config.yaml
model: "spectrogram enhancement model"
dataset: "drum patterns on synthesised drum kits"
n_mels: 64
hop_length: 160
task: "enhancement"
hidden_act: "silu"
pixel_unshuffle: 2
blocks_per_level: 2
block: "basic"
init: "kaiming_normal"
muon_scale: "match_rms_adamw"
epochs: 16.7
weight_decay: 0.08
adamw_weight_decay_other_params: 0.05
Rows from block 5, named by matrix and row number. Rows with one number belong to one channel. Each number is 200 + 30 x the weight over its row's rms, rounded and kept within 0 to 999. All counts start at 0. After the name is the row's rms in percent of the matrix's.
# convs0: first 3x3 conv (model.mid.1.convs.0.weight, 384x384x3x3), inputs 265-269, a 3x3 kernel for each
# convs1: second 3x3 conv (model.mid.1.convs.1.weight, 384x384x3x3, transposed), outputs 265-269, a 3x3 kernel for each
convs0.307,098,244,211,263,225,210,210,224,194,164,250,202,160,195,184,180,186,153,154,230,264,200,143,163,138,186,212,165,192,245,243,180,195,183,161,161,189,205,188,172,222,197,201,261,230,206
convs1.307,098,201,187,189,233,195,185,188,192,199,195,185,145,218,188,195,184,151,155,218,184,198,156,150,177,226,232,192,269,226,210,201,203,209,226,221,229,150,193,218,185,196,222,207,227,215
convs0.308,097,204,247,232,205,176,157,184,161,180,177,154,117,214,224,239,236,244,258,262,240,205,198,213,161,177,200,209,179,278,222,224,203,179,228,203,184,142,234,238,159,210,174,191,210,175
convs1.308,098,245,204,223,194,208,240,177,143,173,141,149,116,144,169,194,241,224,220,269,277,212,201,245,172,174,188,190,145,187,137,233,269,192,173,217,218,240,160,227,232,147,200,181,223,182
convs0.309,093,241,264,271,184,187,215,186,176,210,198,177,206,172,109,136,167,159,162,222,210,209,184,196,209,197,227,265,184,160,180,212,181,185,171,200,219,199,221,233,171,170,216,186,210,218
convs1.309,079,205,228,175,172,224,212,166,171,169,204,164,187,212,234,245,215,208,163,216,200,164,245,215,207,200,206,204,168,200,205,198,196,241,220,186,229,183,196,186,205,203,161,207,203,221
convs0.310,100,175,205,236,205,175,194,167,217,223,251,215,234,226,216,154,221,212,193,251,199,214,195,273,209,273,216,186,205,186,182,240,199,198,216,185,224,220,219,133,225,205,197,227,263,211
convs1.310,104,170,205,244,209,164,186,237,200,211,151,222,200,196,208,187,205,190,176,218,205,214,198,191,164,244,261,212,224,199,218,262,167,167,207,208,197,246,193,204,232,212,192,239,206,190
convs0.311,104,207,203,190,184,212,273,178,175,182,216,197,234,168,192,165,224,253,259,171,196,247,200,223,223,155,224,216,151,181,193,201,213,189,232,207,229,156,186,167,199,192,213,274,243,190
convs1.311,116,195,216,181,202,233,197,159,231,258,229,177,142,156,198,211,200,213,228,176,247,198,202,229,202,231,191,189,213,162,178,173,187,189,193,237,273,226,193,160,261,173,150,230,231,165
convs0.312,103,180,224,158,166,186,174,207,188,145,199,192,213,230,213,172,215,174,168,235,137,191,234,198,180,230,197,208,200,230,207,173,199,184,198,206,196,201,225,201,178,211,167,205,252,210
convs1.312,109,196,239,179,212,204,174,199,172,140,204,210,183,245,193,203,238,171,186,286,173,177,252,186,180,227,184,171,237,223,209,199,197,184,237,194,205,257,174,225,239,198,201,228,208,243
convs0.313,094,282,277,255,253,207,234,148,160,128,238,212,214,208,231,193,165,156,184,200,218,219,233,202,197,226,170,166,174,186,177,222,242,242,248,212,194,167,236,204,155,171,208,194,195,198
convs1.313,085,197,202,191,203,202,206,178,186,205,250,261,240,212,202,207,243,198,177,200,195,152,193,161,157,228,173,172,139,167,167,171,171,201,181,188,203,181,240,245,191,221,282,226,235,261
convs0.314,098,209,145,149,235,184,176,201,170,188,212,178,216,197,211,215,181,230,211,186,209,195,162,187,203,177,157,197,163,216,173,205,194,198,224,193,160,138,179,182,175,177,171,164,168,196
convs1.314,091,222,191,203,240,189,217,242,203,203,199,157,170,218,168,173,168,143,143,194,194,169,163,188,182,162,197,192,208,171,180,214,160,190,218,205,214,212,216,198,237,249,233,212,184,142
convs0.315,096,215,246,238,226,192,186,182,164,166,187,224,184,173,226,226,181,200,202,230,244,196,185,172,150,207,227,193,202,194,149,146,185,207,219,204,181,239,255,250,210,210,231,200,196,202
convs1.315,095,160,126,165,209,195,280,191,186,190,229,193,174,209,227,263,217,210,240,245,207,174,231,235,227,195,181,219,248,232,188,233,283,229,179,224,191,133,167,186,149,163,200,160,182,162
convs0.316,093,185,226,226,175,161,189,240,187,117,212,211,237,192,179,210,181,186,171,198,194,208,182,180,185,234,223,205,191,214,228,144,218,212,195,221,225,187,199,206,196,204,157,210,230,171
convs1.316,085,209,189,209,277,212,221,216,208,209,251,256,226,170,156,186,190,166,210,149,176,154,200,129,137,212,189,161,153,137,197,166,191,236,166,168,226,200,232,258,211,183,218,202,179,180
convs0.317,093,286,241,175,273,296,281,180,200,220,178,182,223,256,218,232,234,198,214,179,219,221,212,218,232,193,196,166,221,218,184,203,231,220,219,214,208,165,167,193,218,211,164,207,202,151
convs1.317,091,158,144,156,218,202,202,188,194,192,206,245,204,224,239,219,225,215,196,216,218,202,161,157,156,202,178,167,226,210,201,225,209,232,183,153,153,223,243,233,230,213,216,190,200,209
convs0.318,098,167,208,166,167,177,207,176,200,187,190,199,175,178,179,215,177,233,221,152,161,176,179,122,153,200,157,197,182,192,224,207,187,183,196,194,185,219,198,192,183,209,174,198,256,198
convs1.318,099,194,169,195,170,181,194,198,187,215,145,144,225,170,139,201,193,143,161,218,196,212,153,190,146,169,188,160,228,205,213,232,213,186,182,165,238,223,179,196,181,151,163,210,234,190
convs0.319,094,163,232,212,209,177,171,215,241,179,193,242,226,251,182,223,255,227,200,260,249,175,225,244,213,152,195,209,190,243,232,190,199,179,229,207,226,204,247,219,177,200,177,222,236,232
convs1.319,101,169,185,224,209,219,222,258,185,162,199,165,135,158,186,156,178,212,222,219,247,296,218,231,254,211,202,194,211,207,161,209,271,184,143,200,183,207,209,215,204,242,197,171,244,213
convs0.320,102,210,204,160,202,202,211,218,220,178,231,210,241,198,200,190,237,236,227,186,203,202,172,246,226,252,241,260,184,179,188,181,148,181,190,221,228,197,233,191,213,241,197,203,186,210
convs1.320,107,151,211,204,174,218,205,196,208,199,185,163,192,158,167,196,219,220,243,177,166,153,203,216,205,239,269,223,192,189,176,234,251,213,197,189,167,146,188,290,193,180,253,175,194,208
convs0.321,099,200,176,152,200,238,228,226,252,212,229,213,238,228,185,163,233,251,161,208,262,260,140,162,178,127,149,196,164,141,174,182,191,210,161,198,168,161,239,146,171,201,166,169,216,218
convs1.321,110,172,142,181,168,190,189,204,182,185,243,120,171,205,203,184,158,195,113,216,246,181,212,191,186,196,167,185,172,124,232,216,151,217,215,219,193,174,186,185,263,218,182,236,176,191
convs0.322,101,249,207,246,181,199,233,178,177,215,201,199,230,197,202,219,188,232,202,175,201,184,188,182,227,225,207,189,223,251,232,180,194,198,189,224,202,266,232,222,198,180,213,211,173,207
convs1.322,097,215,180,236,212,164,242,200,182,253,159,179,185,130,161,199,148,154,182,150,195,219,232,210,262,215,198,250,164,163,191,222,205,205,231,219,211,219,216,189,237,231,173,161,184,168
convs0.323,102,160,220,191,172,189,171,192,178,151,259,236,219,178,202,242,258,184,239,209,242,199,163,258,212,144,192,206,215,231,213,204,197,252,234,210,198,205,217,218,176,193,197,208,220,174
convs1.323,108,284,189,171,290,211,169,243,217,230,180,173,196,170,179,197,184,186,234,163,245,214,240,240,214,245,233,222,207,230,238,178,202,182,174,191,212,202,165,212,168,166,214,175,199,202
convs0.324,102,186,201,217,195,181,221,212,209,198,203,158,174,191,146,184,194,159,146,184,186,143,222,197,178,201,183,180,215,253,262,185,202,254,203,190,248,188,149,222,138,202,192,219,170,170
convs1.324,106,244,232,199,172,256,228,207,214,180,172,186,199,189,204,181,207,233,228,227,258,194,190,187,194,194,165,160,137,210,158,173,232,150,137,210,135,172,212,176,189,235,176,195,238,197
convs0.325,094,190,169,179,221,175,169,171,211,166,212,210,259,223,207,249,158,174,194,178,200,239,166,178,195,226,223,234,246,226,225,187,171,152,225,188,172,183,183,214,220,219,217,179,169,161
convs1.325,088,199,168,165,249,187,184,249,248,239,282,252,261,230,226,191,228,239,210,191,161,176,154,122,145,219,217,221,239,189,192,204,181,193,219,202,234,212,242,193,173,142,168,189,174,197
convs0.326,103,200,236,226,249,206,203,230,212,224,201,174,151,170,164,143,189,150,184,313,219,232,225,177,240,211,195,239,177,199,198,200,206,173,229,201,207,189,198,189,220,202,191,172,152,189
convs1.326,101,215,254,204,163,209,186,172,193,207,213,197,177,220,218,203,201,209,234,225,224,174,162,174,159,171,221,191,257,194,149,190,176,168,198,166,155,241,215,229,167,200,242,187,213,190
convs0.327,104,170,227,186,212,230,181,213,268,183,223,241,185,215,249,266,174,194,204,185,220,289,177,179,217,169,203,203,207,224,197,214,236,221,199,229,226,191,203,231,215,217,242,169,198,253
convs1.327,099,187,126,159,240,201,182,230,245,219,211,175,146,191,177,171,196,188,190,220,251,247,195,194,256,216,209,273,156,170,212,159,199,224,150,182,167,179,219,255,165,209,203,179,173,182
convs0.328,101,195,196,238,140,183,226,223,210,205,191,217,174,214,181,238,175,182,226,229,194,201,203,179,169,178,185,179,186,207,202,207,194,172,201,219,221,184,201,236,208,213,248,207,189,217
convs1.328,107,155,247,170,197,256,189,222,256,231,208,194,186,224,255,279,192,179,198,199,187,207,174,232,224,220,223,240,232,242,208,194,183,209,229,229,180,214,127,170,201,153,173,192,212,210
convs0.329,098,179,186,177,189,244,256,219,250,225,279,263,256,220,239,233,223,235,226,185,213,207,228,222,215,214,225,203,192,192,208,180,183,156,216,201,225,214,202,221,232,290,246,200,217,196
convs1.329,089,220,208,243,204,148,213,235,199,175,216,184,202,194,192,201,196,205,219,174,211,192,157,130,211,210,224,219,225,197,188,218,205,200,213,204,201,193,182,162,226,192,208,194,198,205
convs0.330,094,160,185,173,169,157,177,215,246,240,195,243,251,154,195,211,145,194,178,163,164,202,172,159,158,212,209,231,207,208,193,175,179,175,183,201,154,211,193,260,180,173,196,139,188,196
convs1.330,092,175,145,209,188,193,190,204,223,212,174,197,212,178,218,216,172,159,175,233,204,181,199,223,194,264,241,206,242,209,161,233,209,171,180,216,199,223,247,259,183,230,232,183,185,191
convs0.331,102,183,172,189,225,216,223,209,208,189,165,136,215,187,138,152,202,195,210,204,203,199,163,251,216,177,190,182,191,190,213,191,207,170,200,214,169,198,202,175,168,205,238,233,159,187
convs1.331,109,238,194,164,166,185,215,214,225,212,243,208,194,241,204,214,288,218,216,175,216,275,179,134,221,188,170,181,253,201,254,233,234,209,181,191,185,170,168,199,197,194,176,213,205,217
convs0.332,097,151,188,224,179,230,272,201,209,219,261,219,229,243,227,189,261,216,235,179,162,220,200,217,249,173,174,162,172,211,225,195,198,176,224,227,202,171,185,226,226,230,206,187,194,171
convs1.332,080,203,235,216,189,168,189,179,150,161,183,172,168,245,216,242,142,180,215,250,248,207,218,234,182,184,201,189,183,197,230,274,259,222,277,238,139,254,240,206,245,173,163,243,188,157
convs0.333,103,155,227,154,230,193,162,218,132,166,225,203,121,169,188,115,238,193,206,213,226,237,258,198,254,235,178,217,201,226,145,214,222,218,169,196,230,223,178,155,205,235,211,197,187,201
convs1.333,104,178,200,154,251,234,177,197,198,185,220,275,194,195,225,196,209,231,243,235,207,186,173,159,153,190,177,190,188,180,118,185,228,164,209,195,186,233,215,165,216,196,185,209,213,202
convs0.334,103,188,182,216,225,245,193,177,212,219,229,230,219,216,197,229,191,219,183,195,253,204,244,202,235,237,180,183,253,186,200,194,164,186,236,227,219,262,225,263,241,213,207,215,254,254
convs1.334,107,209,213,272,189,213,229,142,183,216,209,143,168,258,206,219,252,264,210,235,237,95,201,206,190,209,228,199,208,174,186,174,180,233,173,223,194,228,243,244,216,162,211,207,145,204
convs0.335,104,163,198,233,215,238,239,193,192,222,190,212,243,201,211,190,223,219,253,143,183,166,177,259,208,186,223,231,210,200,140,206,202,191,181,183,200,210,227,223,178,202,224,170,212,208
convs1.335,121,164,188,180,167,190,114,224,184,116,146,194,196,198,230,203,203,256,180,202,164,220,171,213,222,225,191,221,94,193,173,208,190,189,231,196,186,198,242,226,242,239,217,206,239,219
convs0.336,097,208,192,185,183,176,235,189,204,244,216,173,201,226,215,191,260,272,247,208,146,185,235,216,265,214,190,193,221,192,177,198,207,150,180,210,183,246,236,165,216,203,227,230,173,210
convs1.336,102,204,195,254,162,124,222,169,178,251,179,134,197,210,138,203,203,191,189,206,235,225,203,253,179,211,219,217,228,116,201,216,197,234,166,230,267,207,164,206,207,188,199,252,227,213
convs0.337,097,180,153,200,217,188,267,207,198,186,193,172,210,205,186,173,223,181,121,156,179,201,188,225,167,156,200,150,213,161,190,219,184,215,177,194,232,221,191,186,235,161,197,242,203,202
convs1.337,113,166,158,151,231,219,211,229,197,194,161,161,196,160,185,192,189,211,210,231,197,246,261,191,224,303,192,204,226,181,225,210,214,218,196,172,211,224,150,178,270,282,224,224,234,185
convs0.338,100,175,202,185,183,207,175,243,208,168,221,249,241,112,216,223,179,202,235,173,184,158,175,202,187,210,227,173,178,212,230,209,231,224,235,210,209,145,176,144,252,216,209,230,197,170
convs1.338,105,183,169,158,210,197,158,179,192,183,222,233,241,158,154,166,136,134,119,186,134,196,229,204,195,214,212,186,218,168,199,194,149,184,200,127,182,237,168,187,213,158,187,217,192,180
convs0.339,102,265,153,234,166,177,170,189,224,243,212,227,275,216,206,201,246,190,233,197,235,211,201,171,144,258,241,188,188,171,171,181,210,203,209,219,212,214,180,178,248,202,286,159,189,182
convs1.339,105,218,188,192,185,227,205,233,261,207,135,184,255,169,218,248,192,171,180,244,169,204,208,194,177,227,236,227,177,220,199,216,245,219,206,153,225,191,174,198,208,166,143,201,232,173
convs0.340,103,176,158,185,217,231,212,197,179,181,205,201,224,194,250,232,204,187,169,172,208,210,182,230,184,225,219,219,196,209,195,191,197,189,176,209,212,228,265,238,220,175,223,205,137,199
convs1.340,100,192,169,181,195,175,224,187,184,161,215,203,194,189,172,188,179,228,208,188,230,221,169,179,233,177,199,245,192,183,209,226,215,200,197,165,188,178,156,179,203,180,171,178,183,149
convs0.341,103,201,225,207,192,200,203,174,201,194,216,216,235,153,182,192,204,212,222,163,184,143,179,200,198,185,164,229,179,168,178,182,186,182,239,219,221,252,206,163,167,212,210,200,177,195
convs1.341,112,198,237,207,222,208,161,195,205,188,173,174,142,170,219,217,216,212,173,173,174,142,175,188,153,211,211,222,206,212,196,171,193,238,208,197,222,198,208,237,203,198,218,206,175,217
convs0.342,104,149,166,173,223,168,168,187,206,233,209,144,196,175,180,209,235,214,226,171,175,239,181,195,192,128,208,219,218,198,172,192,215,163,207,233,188,162,178,174,179,196,178,249,259,258
convs1.342,121,191,229,231,207,199,175,237,235,193,198,212,199,197,179,175,212,199,183,164,154,211,152,180,208,209,263,209,159,184,213,201,162,150,217,192,201,247,207,198,241,208,181,229,200,181
convs0.343,101,224,186,242,174,169,158,224,212,183,212,198,186,229,220,232,203,235,202,199,200,246,227,221,137,214,204,211,208,192,214,174,167,190,192,187,194,177,230,212,265,274,232,250,209,212
convs1.343,102,255,217,189,188,202,210,186,217,219,243,146,178,307,203,233,281,210,174,204,218,186,208,262,176,192,148,118,210,236,225,204,183,217,118,154,224,172,203,196,155,143,150,209,198,138
convs0.344,099,228,250,195,216,195,174,211,206,179,201,207,193,199,193,130,185,202,185,184,215,162,185,187,226,174,197,269,187,192,210,165,156,166,205,173,126,247,234,214,197,178,182,146,157,146
convs1.344,098,244,207,190,245,246,211,187,177,209,205,227,202,259,261,253,227,188,155,230,212,169,198,248,238,224,225,240,246,217,223,203,210,271,231,194,206,237,206,199,201,184,165,208,242,226
convs0.345,102,206,183,212,172,152,177,184,180,195,210,220,237,165,221,215,151,161,155,160,193,257,141,164,160,165,195,210,219,224,149,220,220,216,182,193,202,153,204,243,184,228,213,198,228,160
convs1.345,094,187,203,222,192,228,201,196,207,217,189,201,195,222,191,192,251,234,238,214,179,189,250,234,220,189,157,198,190,155,156,173,146,224,199,230,194,194,181,213,192,161,205,186,155,223
convs0.346,091,189,227,309,208,214,217,212,218,196,211,166,197,209,194,181,192,215,169,157,176,258,209,227,218,233,243,209,205,195,199,229,196,196,223,194,218,190,172,205,172,226,198,205,262,220
convs1.346,080,207,179,220,199,151,203,194,159,194,251,227,185,208,223,198,209,218,217,133,145,145,203,199,259,232,249,256,197,203,201,172,236,246,202,260,246,188,230,207,229,239,217,223,231,218
convs0.347,100,212,206,153,215,168,195,205,181,228,227,168,195,199,132,162,169,214,180,186,223,257,200,209,210,222,167,206,198,177,177,181,205,183,170,203,214,231,230,186,211,180,175,167,200,236
convs1.347,102,210,182,218,276,211,242,209,187,173,238,228,198,231,245,221,243,229,228,168,182,112,203,193,146,196,197,177,191,203,188,150,142,208,167,202,209,193,178,165,202,197,183,179,187,173
convs0.348,102,193,242,198,208,228,246,218,227,250,206,155,193,220,176,241,183,124,166,184,184,168,199,197,195,194,194,159,168,171,207,199,211,199,224,208,212,194,202,171,168,161,220,210,201,193
convs1.348,085,167,155,131,184,184,164,201,173,167,199,198,185,144,180,173,235,233,179,205,196,207,196,227,252,207,223,228,172,194,158,213,229,199,206,232,186,195,203,227,148,199,232,170,181,215
convs0.349,102,178,211,214,158,214,267,229,245,255,167,205,231,181,223,215,242,222,167,261,244,229,191,224,158,220,188,203,197,193,224,192,214,195,203,253,202,174,226,161,172,216,218,179,180,190
convs1.349,104,190,209,203,238,185,224,186,121,187,175,192,219,200,224,243,172,130,173,143,162,233,195,192,236,226,166,210,207,198,168,220,217,205,198,235,245,202,188,200,161,203,201,257,235,240
convs0.350,096,136,182,151,192,204,219,206,217,189,190,187,176,161,183,170,173,206,201,178,174,191,209,192,208,203,196,187,196,174,198,186,164,164,163,193,186,198,197,196,164,191,200,177,196,162
convs1.350,093,200,192,204,228,177,228,180,168,185,224,243,269,210,246,231,256,229,210,171,197,205,215,171,162,212,259,182,199,192,212,213,203,215,178,173,185,244,236,208,169,205,261,179,173,200
convs0.351,101,157,159,208,234,169,143,182,206,209,224,165,198,157,166,152,212,197,187,177,163,157,208,190,196,189,203,259,202,186,186,218,195,177,213,206,171,219,197,169,185,217,190,226,207,135
convs1.351,105,172,195,208,183,190,160,252,262,245,214,205,227,280,230,220,241,216,246,242,246,231,192,198,179,254,215,195,234,193,197,253,245,218,168,208,218,162,173,201,191,186,189,234,217,210
convs0.352,095,223,228,226,207,221,193,187,209,194,228,204,223,227,208,197,168,198,182,194,195,226,202,209,220,269,226,190,185,199,200,204,215,255,184,199,192,249,228,207,213,202,185,242,253,207
convs1.352,084,203,176,185,226,194,176,194,187,203,198,233,227,214,202,176,185,193,191,148,120,113,160,152,140,250,247,252,255,240,245,193,181,186,198,195,188,238,233,209,164,168,179,198,204,198
convs0.353,097,186,256,240,204,192,180,162,93,122,219,220,214,192,221,233,232,229,189,195,210,169,204,203,206,218,223,265,189,193,205,200,194,187,206,194,167,197,198,161,203,182,202,199,234,182
convs1.353,095,179,211,216,238,209,206,225,210,159,172,230,223,154,198,158,170,209,219,226,274,260,241,231,226,193,186,179,201,193,194,242,216,187,200,175,182,200,159,159,237,204,218,279,248,226
convs0.354,101,199,213,230,215,236,259,230,226,203,218,202,203,193,196,193,191,197,186,251,234,223,202,177,162,205,193,188,197,210,199,187,210,192,218,218,205,213,215,191,244,215,181,215,258,287
convs1.354,091,208,202,198,218,187,180,171,178,196,228,247,229,212,210,227,179,210,239,225,241,224,190,187,152,164,135,154,185,186,207,239,227,247,196,196,172,182,184,182,231,215,206,183,173,190
convs0.355,102,212,242,202,232,174,147,177,206,201,200,187,195,225,189,163,214,178,212,197,165,199,247,191,225,199,188,245,202,194,229,218,167,187,195,214,211,221,230,232,198,216,230,186,199,159
convs1.355,092,187,205,176,243,243,162,209,233,196,149,208,225,175,194,186,226,224,234,203,194,211,252,219,230,226,190,203,171,229,169,145,254,216,193,225,172,184,212,216,217,203,193,201,154,186
convs0.356,095,210,168,192,144,135,164,231,244,250,225,212,192,253,267,249,220,265,242,210,203,209,180,198,232,205,191,216,203,236,216,216,221,229,199,191,183,208,191,206,240,250,171,188,176,209
convs1.356,100,124,163,178,175,202,198,220,225,202,202,200,238,213,140,150,196,201,170,276,243,192,236,251,215,237,220,193,230,195,202,223,180,194,225,179,172,180,204,196,206,192,212,210,164,180
convs0.357,103,154,170,226,252,218,180,189,192,183,200,208,218,216,208,210,189,213,195,194,192,234,184,194,205,182,230,177,203,184,230,216,225,221,237,196,201,190,180,218,179,201,174,164,210,188
convs1.357,094,227,240,208,240,208,241,227,213,216,217,215,170,196,183,199,202,227,258,196,193,224,249,221,206,253,198,161,190,161,155,258,249,207,195,198,195,179,208,230,199,211,239,143,196,209
convs0.358,101,183,190,170,218,217,232,163,171,231,210,198,171,189,167,160,227,189,221,257,229,214,242,212,182,183,176,208,190,175,223,190,195,222,161,197,230,203,126,170,209,174,162,176,158,209
convs1.358,102,160,180,179,169,243,223,156,200,152,174,164,221,178,179,213,196,172,151,155,172,214,177,160,192,176,165,142,266,287,217,228,221,209,201,157,180,174,201,201,242,248,214,167,229,215
convs0.359,104,203,200,227,182,166,173,187,223,198,166,185,211,173,152,190,172,241,219,217,237,227,179,177,214,169,166,210,196,198,229,195,195,215,188,234,186,221,187,246,148,197,217,173,268,225
convs1.359,104,202,191,239,187,217,184,231,250,179,130,232,184,222,216,153,215,224,215,190,214,220,196,199,156,197,183,178,193,183,154,243,198,166,179,249,232,185,203,197,170,243,240,215,196,193
convs0.360,100,188,224,171,171,158,190,202,167,176,222,176,204,206,168,211,235,210,246,205,217,148,186,200,229,196,211,202,128,183,207,172,199,208,202,226,214,234,209,144,240,210,222,163,213,244
convs1.360,107,221,209,233,179,183,229,165,199,215,232,191,208,228,183,239,235,237,194,217,254,196,187,190,235,189,195,214,215,233,280,202,245,244,208,173,160,185,182,213,186,178,212,199,173,188
convs0.361,096,206,213,205,199,217,210,217,227,249,232,238,230,287,299,287,233,179,246,168,183,219,245,241,180,253,185,168,251,263,240,199,175,173,169,166,159,198,206,183,193,187,182,169,185,184
convs1.361,088,202,145,172,236,177,187,218,193,184,226,228,223,183,197,185,133,125,129,248,228,239,220,201,181,192,229,179,200,206,240,238,225,164,262,283,176,218,193,175,224,230,190,191,236,227
convs0.362,105,255,230,232,196,214,191,248,250,196,209,196,123,220,230,171,213,249,230,192,251,260,214,213,250,180,175,196,211,224,230,189,192,197,222,228,202,199,196,214,201,206,238,191,252,217
convs1.362,102,169,183,216,189,162,179,189,173,192,215,169,195,215,156,191,274,204,193,240,164,194,229,190,224,193,219,171,218,229,155,207,247,191,175,178,231,213,222,188,196,192,209,189,145,150
convs0.363,096,228,243,260,180,193,209,191,190,204,153,168,118,189,211,190,206,221,188,232,220,229,192,218,170,213,255,259,206,222,216,222,240,250,183,223,183,191,166,183,159,205,199,216,282,234
convs1.363,107,161,202,208,191,191,246,208,200,197,132,170,177,197,204,217,210,204,216,218,211,186,187,183,202,167,162,200,220,191,209,240,182,194,190,204,166,147,143,161,172,172,192,222,209,211
convs0.364,100,234,255,227,177,184,191,286,222,232,200,187,162,261,262,250,215,172,192,173,160,201,189,168,233,176,211,222,239,212,239,190,213,161,186,220,218,196,203,196,225,193,206,199,232,246
convs1.364,100,202,171,176,220,218,182,218,238,175,248,242,241,211,231,218,187,202,193,238,204,183,188,187,225,218,188,223,194,241,238,244,199,163,203,221,179,234,186,164,221,164,195,227,196,179
convs0.365,104,207,216,191,262,204,204,254,207,214,159,177,149,150,144,181,180,147,173,201,214,194,139,184,149,226,250,243,183,223,212,204,179,166,195,186,203,188,240,189,220,191,228,200,211,202
convs1.365,107,161,188,139,161,174,165,193,192,206,221,217,196,208,215,225,224,253,212,196,158,194,178,154,182,149,184,184,153,175,195,221,199,187,241,180,243,186,229,220,209,219,226,191,229,182
convs0.366,100,240,231,192,186,199,190,186,189,190,155,169,190,145,89,180,173,148,173,188,190,203,199,180,214,156,207,181,161,203,217,190,183,208,224,187,166,201,209,191,245,224,201,187,220,215
convs1.366,101,161,153,206,248,236,233,205,206,226,263,250,224,240,255,248,185,169,189,181,203,206,216,210,208,237,218,206,227,230,248,216,195,159,180,184,185,182,185,184,191,194,161,203,178,206
convs0.367,100,202,236,160,237,215,163,212,170,199,185,187,197,153,156,199,164,208,220,194,184,184,194,226,199,239,152,173,171,200,173,175,195,187,199,218,213,232,207,182,192,182,190,243,197,215
convs1.367,100,180,252,223,204,189,152,222,208,178,211,215,246,179,192,200,214,191,196,174,154,169,140,125,144,215,259,244,234,191,179,263,196,193,194,173,222,208,254,227,204,188,171,200,194,180
convs0.368,097,236,186,203,214,184,187,151,196,159,219,243,202,216,231,164,240,314,173,190,245,200,232,207,222,241,235,193,229,193,258,211,198,242,207,198,173,211,216,151,167,191,166,170,209,237
convs1.368,093,213,205,217,183,225,239,190,189,211,205,131,213,208,168,246,201,218,260,218,254,161,257,213,232,214,104,163,151,189,230,184,172,189,232,209,182,181,231,240,188,188,164,206,157,184
convs0.369,100,254,227,215,228,229,227,250,237,266,194,192,203,235,182,176,193,152,167,178,214,208,255,274,262,178,197,172,190,218,200,173,202,208,214,200,208,196,192,201,230,208,198,205,185,183
convs1.369,094,243,218,185,232,208,177,256,256,264,255,264,245,215,227,213,137,186,193,178,228,195,146,181,153,234,191,239,219,207,231,197,188,196,169,193,203,218,216,230,164,183,166,150,184,207
convs0.370,102,224,200,217,190,216,182,274,190,167,190,155,167,201,185,171,215,165,167,236,192,194,186,171,145,164,171,212,181,203,168,219,210,167,220,219,210,226,196,179,198,201,191,198,229,213
convs1.370,099,212,197,188,216,210,174,193,194,183,222,230,215,226,263,300,225,212,207,186,181,180,219,221,219,212,230,235,262,218,208,213,158,175,194,165,168,216,204,219,200,226,154,190,208,213
convs0.371,092,195,165,234,239,202,205,190,181,238,221,197,190,176,204,170,190,232,262,221,214,179,156,232,242,184,214,197,192,177,210,226,222,230,172,196,185,181,176,186,199,181,183,211,167,177
convs1.371,086,167,177,197,173,189,215,230,238,210,178,223,247,262,248,192,215,230,206,202,198,237,171,189,209,195,188,142,219,221,210,228,172,192,198,183,210,246,196,174,238,222,178,201,214,182
convs0.372,104,169,205,288,146,160,214,138,172,178,156,194,216,181,225,196,234,220,199,152,182,135,209,192,221,154,186,200,217,191,169,218,184,204,182,200,176,192,183,202,252,251,202,252,234,230
convs1.372,106,192,234,278,230,177,234,245,219,185,222,207,184,212,192,205,139,157,228,221,172,151,173,164,137,210,232,223,177,168,189,197,171,179,248,224,216,182,147,175,172,172,165,153,139,211
convs0.373,103,237,177,190,190,204,165,201,191,175,222,212,192,200,210,216,161,254,225,240,164,181,208,211,216,189,150,237,204,178,191,192,148,144,194,179,221,181,214,213,197,232,207,178,268,203
convs1.373,106,261,169,233,270,240,235,219,198,213,233,177,204,192,160,213,173,198,161,195,185,190,169,195,169,221,238,230,261,232,206,238,243,199,174,203,197,201,207,195,174,208,191,208,232,205
convs0.374,101,285,212,193,236,198,189,189,204,216,192,162,184,172,178,191,196,186,162,206,220,197,200,198,187,213,225,200,229,228,195,184,191,189,189,214,189,142,201,149,166,173,166,197,148,164
convs1.374,094,174,195,181,171,203,158,156,238,172,208,200,232,196,225,225,155,198,203,279,243,186,183,197,161,204,245,231,182,209,145,196,229,177,228,244,216,242,215,203,294,223,237,248,213,236
convs0.375,104,177,204,229,169,222,196,230,217,187,216,234,216,244,209,211,227,172,144,219,230,204,250,196,176,207,228,157,220,195,175,228,212,195,197,173,160,192,244,202,208,185,230,180,195,178
convs1.375,112,207,189,193,216,172,210,217,226,216,280,199,231,259,192,201,186,195,208,234,215,212,182,159,195,226,206,199,223,185,222,271,228,222,144,155,186,215,181,276,198,200,249,165,200,248
convs0.376,108,173,199,227,176,178,188,190,210,169,239,252,210,209,210,253,187,172,173,194,229,203,229,214,164,225,240,189,186,191,196,226,231,197,200,192,177,278,192,186,235,225,182,245,239,194
convs1.376,113,178,198,169,143,173,145,136,155,154,197,177,122,196,165,139,189,236,181,172,187,224,187,187,206,178,162,213,167,207,205,181,182,177,153,165,147,140,137,163,145,173,183,139,179,202
convs0.377,106,179,193,171,208,240,171,194,225,233,197,203,238,188,201,202,233,241,219,181,151,215,181,171,198,233,220,180,197,173,233,212,204,206,195,183,190,207,311,193,219,252,166,216,223,207
convs1.377,115,162,199,202,141,193,185,202,234,203,185,189,170,175,191,165,252,230,226,228,235,225,204,234,213,184,272,219,218,206,212,198,170,189,153,183,210,151,177,217,226,233,244,244,187,129
convs0.378,103,174,191,139,198,243,232,208,208,218,176,104,177,227,228,234,207,220,247,227,181,175,223,208,208,206,185,174,180,210,210,165,183,185,199,178,158,200,183,190,215,208,216,229,191,218
convs1.378,109,213,188,178,164,144,178,195,186,214,218,173,198,238,160,206,292,230,236,176,167,149,192,186,176,278,220,202,212,206,171,213,212,246,195,177,218,196,192,231,230,211,234,208,159,191